Rows from block 6 of the image encoder of a small image captioner, named by matrix and row number. Rows with one number belong to one channel. Each number is 128 + 24 x the weight over its row's rms, rounded and kept within 0 to 255. All counts start at 0. Numbers have three digits each.
After each channel's rows are labels from the 100 images, of 14976, where the channel reaches its highest value: "responds to" is what is common among them. Only what is clearly more common there than usual is listed. The data: rendered dice on a table. In brackets: how many of the 100.
# convs0: first 3x3 conv (encoder.blocks.6.convs.0.weight, 144x144x3x3, each kernel summed), inputs 0-143
# convs1: second 3x3 conv (encoder.blocks.6.convs.1.weight, 144x144x3x3, transposed, each kernel summed), outputs 0-143

convs0.143:109107113079128106102096099157115123143112134153118110126174137149105153150122095119121103111094132115140093095210101121136128119132134132161141110112108146117130108173192136081113095079148114106136107147106129142095163114125107126119114103125096119127144109115150150107131133126118161119123118112113134107145120132118107102071119132129122096093123136133083130150134134157117058141131126091135113116179168077125095107124093097124122
convs1.143:126124116133110109156148101108140113106127111082136131141086101109148148130137124105147129106150090124130133117059155099111131108100142103097116146121121109116132085077080123140114127122103123120142146123086111107157098120084127125101129135141082152076149142144081073117136124153141076131121124116107127085133118154095125104103097112138103137144123139140102122103129061093113145079107111143092122093107067123121141104124120157134126
responds to: two on top (78); blue die (43); total: 2 (28)

convs0.78:178131083140118110099113115089119122100120103115081124133146145113096139114102076123128090112053116109144111109166136124139121114183132104120108089121136119093129085109138134136138161135126135130117097095102148129096107114125109111101123125122053085147117103096138125115110124140155180114123128134083109100122118146113090115084111125138129128090060114106077138114115099145107127115113119091125126141126125112114102110130141137105110
convs1.78:091159163157153109150131150142161126138156134095154124141140113090154110134143136130148142114155114155129134120088143150086081117104173128111149138147122143130127140156121131116129135127143127125153138168157141131154095155078126147155145144129181168103111173167075079125108126143127128122098132092148155113173116120124153136129137145161147105130150136130151145120161142143137072189146163126104109142106097160166171139127082111135147
responds to: one on top (73); blue die (63)

convs0.85:128109113096102113120054128139122120107130115123086108114157136131102149152131096119122134113071123123153108121151116114139134110111122127123116122143144130132111134135170127079128152108099116117118110134081149120100102119140108155091132125130099091101146094120158123100123139131120137127150128123113155079124119127122091129115110129137126104066088114115054124142139130136109058132107111072121126118162133029127117116126131088121133
convs1.85:113110129146103114154161128180137093121141135092157134134092113112153119139136138121152123118222091142108132111093168109102118124097131141103123138116140125145120095097104142152121130121120134115150142136070135107178129138083156110079137136100159144083109155158065084111140138151126096125108123115105144099118075132108140130152108106140113142133146107149116140105145088113106159125125130138089118094109079139113112112126138148139154
responds to: three on top (100); blue die (46)

convs0.138:084133112095131127135095093120116096143135136126103084130083094113135127141116117137111129112155117131127088099152140107103139094127101130135163149122168075086127159162208135096112138082148184109122113140166122110140124133126138166181113130128199117125143142135118138117124137118104162126137112082148120132125091115095073115122109136122123111111132120157158106128144134142100108165119128129123148116132129108093127115092148076101117
convs1.138:129148131144136126145135138120080122121141134127151124139124157134119130135146157118172130172065130124114098129112170133094130131150149133118106133085091156126167084126080136156136131163119095143141146116057143132137105138085154092054133128074092144124072143140124105102100130137145074141106136160112174127142095094119152137128138144134112131148122137132103136092118147099116151087164130127091102152132140153116118137117148143141118
responds to: two on top (81)

convs0.55:114118163126154158163113119138131160136102147167141162123156121155118109090161137126138117180150138141141141163134112161149128140147156147134143144135123116141145166147144132149134103135139154114129169125182122156126134176104113087176149127128185121154142135195135194136151116109092178143119111157161117150143167123179128138174136153129145167151148149124142142122127146143160118148145128133145155142133106103171113165152123119145142
convs1.55:113092113117095105113098080118126107115112106116121089094124122118117086105087113111104088100121107101152128095125106078112128097118063105124105111120127109114114140125135118121100109119115108110095092113129095095114110092142115108135090112147120101116142110119126124098132122091091127103126109107120066106098133157097097084129088100105093108116127099130132071107100140140096117125076105138145128088112129120091132089103128115096129
responds to: five on top (88); total: 5 (44)

convs0.108:091132109107137134122137129134112113166120082130070123151146167100141126127104100125138040095101134131136138135152116130102133127182172101119135113103125139085141098137217116119121116128146129116121115126116132137093137140109118102095107113156108110096136116110181138116126134162165143125125124105084116110126106152118100100057130146129114099146115134092095109124112091130128106111142125111162135145140137110122080107130112116127092
convs1.108:121141136116138137135109100116161156083128124102150126120117101134143114130128143095153129107132089104153174126080114115153076120075136101118132123153093106143121140109116120108118127120124128114144112148115088119139102133084110139130128142172098129102178129147055070132148122151134066121140126136128084118166168187107096121079118139166134113120124154153118101134147144121127083119086115136137132127095081129145151125140098143140125
responds to: two on top (82); black die (43); total: 2 (29)

convs0.38:110157072133122134124126157111130128096144102091085132128110153098128152164132100138127145112089100132038128145111110083130134123097095099113118123094141182108125131117157121106116115071134110187111129112125142141127097106125127149102134125111118122092117115093143108080110139115109158137139105115136157108141116102124136108189199150133124110120106136113131102130145086134106134137106128133111148137163134129087129096128119139103087
convs1.38:119084142098111137146121071117120163112126160145145145101108079145128120131145136089115116157150119099103184173125119084136096131104058132117099114112101113148114145137130111137123112135133137134138195136105154107134131131107123134114144120126114132107140143118099122099161118083089088155144111141155103102175121134130119139124159051105085150133143164167128139151096131141151136135071103131127139153120090131124146137156118137126143
responds to: two on top (67); purple die (50); brown die (49); total: 2 (25)

convs0.113:132130092132133131120128149096116126115142090097075146146122138092114161120098079125142078102054132120127132130113120126132132138169166088105120108104138136068125104089170117126123159112122120122120118092134134153083091130106116113116138129128072110070142114105163123111127126149172158126121133131086123120116138160112096118079138137135126121136098142087099098085113066124122135085137127113157139149131133125129099112129118140112108
convs1.113:109139149110149139129089112147168171104128128113158112116117120142134063134121129107150134122164087099129180124125114115102074112089140116129151124144090103157118141163129119109118121155138113103137144158146100134133110160075083159136136137166153123105160146148055079131142122133119089127138115094130102111157155167119107125105123125177152117113118134134146122127136168133131063153097092138148129113105091122147133134142106112149150
responds to: two on top (66); black die (54)

convs0.122:164132105106132121127106107078167124112119115094114104130061036137131136119130115128083115094141128127127132122164124109155129116142111123097107137132160082164121146094131117170123125098111140146112109116185146120118090133115135144153096133115148113044123129136121110108121123124092170109125122138135124110132113109115059129120118152124111157151110113133164110170131114120134130084112130122117139129120074105116127123114125147112175
convs1.122:088134131127145147148124147126097107163124132116112108104146114123106101129127157126177115158060137104123104132119166144080112118193136139121126122097102172114154136184133138106127126136142099152137130135153152130136094141084145120130126098061137125094050144161162096110119126118136105130101121118110145126146092102098166158102148144130126118107144128101129146125128138158141132186159140152099122164128169140130121117112115104150109
responds to: one on top (100); blue die (51)

convs0.1:145124055108121129115147114074155108115120085129086112099127135095124138134117085122091084098128120122106128111142111105178133131177118105101094133110140106110123129120106105166108132135132157096142097135152108100072120151094124115170089121106124108125132128153190114104119127125110118104131121159140109095109124135102080111093096156139099158173106133088149131130095088079133144102124118121120116128123126129110155104106116150132142
convs1.1:115139133116125125154121147155093094142125158146121100117093111135114119133124134113148126152077105095139108110085165140090084120097145132128141127054091172138143140182162151092147128132149095175140134148131150135129109115137116117113120120080134135145067147171102157093127130154142131142108133128133156125139078097143150125100141130137124113085162132115140127134146123183118097188167119165109117153117121116133120121117114092146151
responds to: five on top (99); blue die (38)

convs0.99:041123107130106123122137152160111098157124121138115095135128133114143131151096103135130120095157120128131119114144113112096127128116114132120148130115117153074128101166176124059116121088157140126153100151135106115121170121136117127128104102127174158109120116093135132132111139145171152116128115087115114127111100138111113128088114101128122088088154110106130103105127130163087086183136130116129129121133152117090108106117099088135053
convs1.99:142137136123147143137131124057120159093139126114127158145114119127101147121151127102142133153077124133129158155128150146134122137132171126133105124132078113152134133081098121151112116142127127124145158123070130129098110166094146114079185147166069128107150134117112096128146128156134052143130128152107141141163156173123122148090149126160148118146118148151099157137130127108147152041139122129141115134138119118150130139147099157138125
responds to: two on top (91); blue die (41)

convs0.94:148103097110120131115097125099141097114142106125115085110098110114125158132081082135074116077140156126119110101204092089119127096176127122135119135118158074142101156110166117136114123100126162096127121123146127098119119146119136161132110134124137106099152118134147081100104121129101169105140116092126139110123093130110053123085110128131088114151090095132130131136102122097118136099110123124115137104125137116121124095088132132108156
convs1.94:119136121153147134167149123145085095158125147139134108128161138147135106131119149127147103165106128116105100130124172139121125119146136140125132125077105182139154110149116141136137123156131089161140132130121178136173126126121153083127122098051137149138028168138153138114107129129139118132098123160136143122156081085096163153084160145137128141123161129085133135122126162133123121138156146150107108169142145151123142128121107106160136
responds to: one on top (94); blue die (43); total: 1 (26)

convs0.65:094110172069141148134119123100132124142112143144152132134141049179101076129135109125139145145147127141120113140122105150197137129061133156152155122139105066128131140122125137155159087103143158097131123128163118119111149139104115131188142106106136130151120114118120172128149129096110153140137107161166112149117108116133082147131115126108150171140159120186129144172129117096136123107133133132123135144119121102138136141142092124118151
convs1.65:089121089126100102116097098113126096124113083112095103095119132100134128112124120115105099127128103110146105093118124094107133110126091094112110119120130127103128126124123103084111114116111123117119084105109115097095107104118076102088097142120120106112129125105136105102139126126096108108108103099092103093088102154108121099113080121111098080087123111110103100097114093143096090095103094160123118060115115109092098114113148102113130
responds to: five on top (100); blue die (55); total: 5 (25)

convs0.139:146100121136132125101094146083149144074115099111096135136136087114083126136122098113122098084075110101159144086105145133151119139095103117114111103144147131106112109095101130105145156116111114148136124105107142133121065125139119139129120121122094082118100117125120111132109118105137160110123113144104082093129104121109074151043116110128099123081071111128122139106137101126100119114124114108120110133114105091071140123118129145112122
convs1.139:110127152147147129149108189139138134155144134120143145120147125117131101115141156125153130169128151121141088112144155149087121119161167143141115120136109167154132133168141139150120128158138104127144148138162191137150106156088141122167171129142173134097102184123142098135166123097086142150104114115150149139170146057136167169118152145101131126123154111109125162128134170155139118173152149159113122136117149156119166152156123124124151
responds to: two on top (75)

convs0.17:098137172125103135154111104127140120110130145137135116124094055137125088159132124122130158127160135155136148143065160108143150125090127188169134117150144074137125160094134164136129131096127118108126128117142095105122077117126127167174125113131153148112134097089135127153134137127136120152162119089137133145131076109103113134123137122128147138135127115174151134136121111119131136108106144129127154115055214134125152143126152150125155
convs1.17:101117102110115118109119128108137120136118098126121090106103156096129102094105105127120100160199125129146123112121118110074112133140117134122120129091132122107118171126165100065143108107132112092117106130125132103134137123113052084122119114123129141139098147106144128104129115120108113116108108038097121104111123118128108126181120123114129087080123112072102131090119120142110076105127139148149148136128109137119110129114126073110131
responds to: five on top (79); blue die (41); total: 5 (29)

convs0.31:123104143104124124108130142039104140110139128128126128124082075114091082144144123124121139134105110116144149149099138131183126128049098123115128140149130086092138123093103115145156147085113111136136117100159128090115086138146124142142134109132117115153150107090160164114121114125153129132134132148145153116134122118135081133146138099127129157143124130147162145094121066095115157062124125130105121141122061105127131146129126134112120
convs1.31:087096098156113103089080111140121120114117103147118107085164153104131104099143147109101151142120112119162097115133119130096108114121104115133109096122149148086128146152142089073095119123151113122110118114113147113095137110107060112113125124104120089134131124105128110120169122105106135122113085100124143104132126133138145136126128092100113056103120130080108108116115140195140058144110123164136100124141100121100126134140145098110145
responds to: five on top (100); blue die (61)

convs0.136:154108059121126130108101133125162114105144092118085116099126129094133175121089076130090103082127129119100123093197085090109135112180126102107100138114154115135110140123142107147103143142125164110124106127164101098108122141095125156151108142117121080088152137148121089100113114125092162104137122096135123106114136132106084119093108134140090131142095107114136120113086128109129136136110108117124131128117114109102137092102126152106164
convs1.136:118137139128145125145133130153092095155131198138146087128132129138119101137127138121154123150119123115116112129108166145104108117127139175145148129076084171128165141162126164129159126137140100172129133143110165139176102121133137102110113101061150158140036152165137141116112136145152116136119137136125145131141067099118156140104138133137125119116164129109131131121141139171129107152161134162100098162121145130141139131099090097161133
responds to: three on top (89)

convs0.135:160115074103110134110102125125157107112148108107094109107096114095129183132098082136086100088141129120105126105180097081091137100178130109125108135115159094138113143121168107145111151138125169103131115128162110096111120138103131172147105144114125084080140133149129066106109121135096167106151114082138127105117121139104083122093104136144096122144104103117136110128091134107121141125101113124116132121126140111111133099106139146106156
convs1.135:115136140149155127148133131143076098161128181145152095120165146147124091131121145124146117155117133112109102121133168150119118121144137166148140132073091174140151121157120158132144119155131093162135134141119170146176121127126139087123122102055155157143038159152149149117107132134141122137110131149131152134150073091110158146098137136136124125123150119105136133114132157146124100142164146148109097167137151139135143129106097096158138
responds to: one on top (85); black die (40)

convs0.127:129105165098123145137130141107109137156140140123145161117102019134106102092123126128122132145122127137108116145157114136181125171104126117129156124123106040090133151150077127147155087080135130165125139111160131144165129116136113142148114113107129131167142130100141160114135126109116144122137148159164128129104104098154104138118114129113158171127149126145163121153126093109145124103140131138126139110082087115164129131116112115121090
convs1.127:100105125119087120123102075109123101108113111123118096087130134122138119126128107079105092119141109095158127113114119106110126117121078086128101111124117144075127124118104109098111116102115115132116103093119122076086112102115098138074092121136121128096128122092125089110130128112087134101113107094100093105111114157130146115110106100104095074098147115136090092107099114151120100085096080143110125085123115111119085111124144112117114
responds to: five on top (100); red die (39); total: 5 (29)

convs0.26:149142077122113125118096132114169123095133118102109125117090099090149144133112094122101110089144110125101141122165096088074126130161129104111106131107153119161103129120139118151129153140120138149130091108184124109100101132093126143144102141098107092033121138150090083108113117132095160086140105072141121106111123142105115137127120155146092141168117113130152107105098121126125133130119114137124128143138124104105139100105140153104176
convs1.26:101136154134130141121129150159081140160126188150148117106161138141095088118134139123130116138142149104120140127123133143112117127151124153146135122082095155116145146182138131112130120132155114157125143147136153127148121134122136125125139115088166129157028150173158171099122139115134119150109143117124146126145069104132139144110128139114111074103128125096135138122145143157150077200160134137117115155115140129138134119129073073141105
responds to: one on top (98); blue die (43); purple die (34)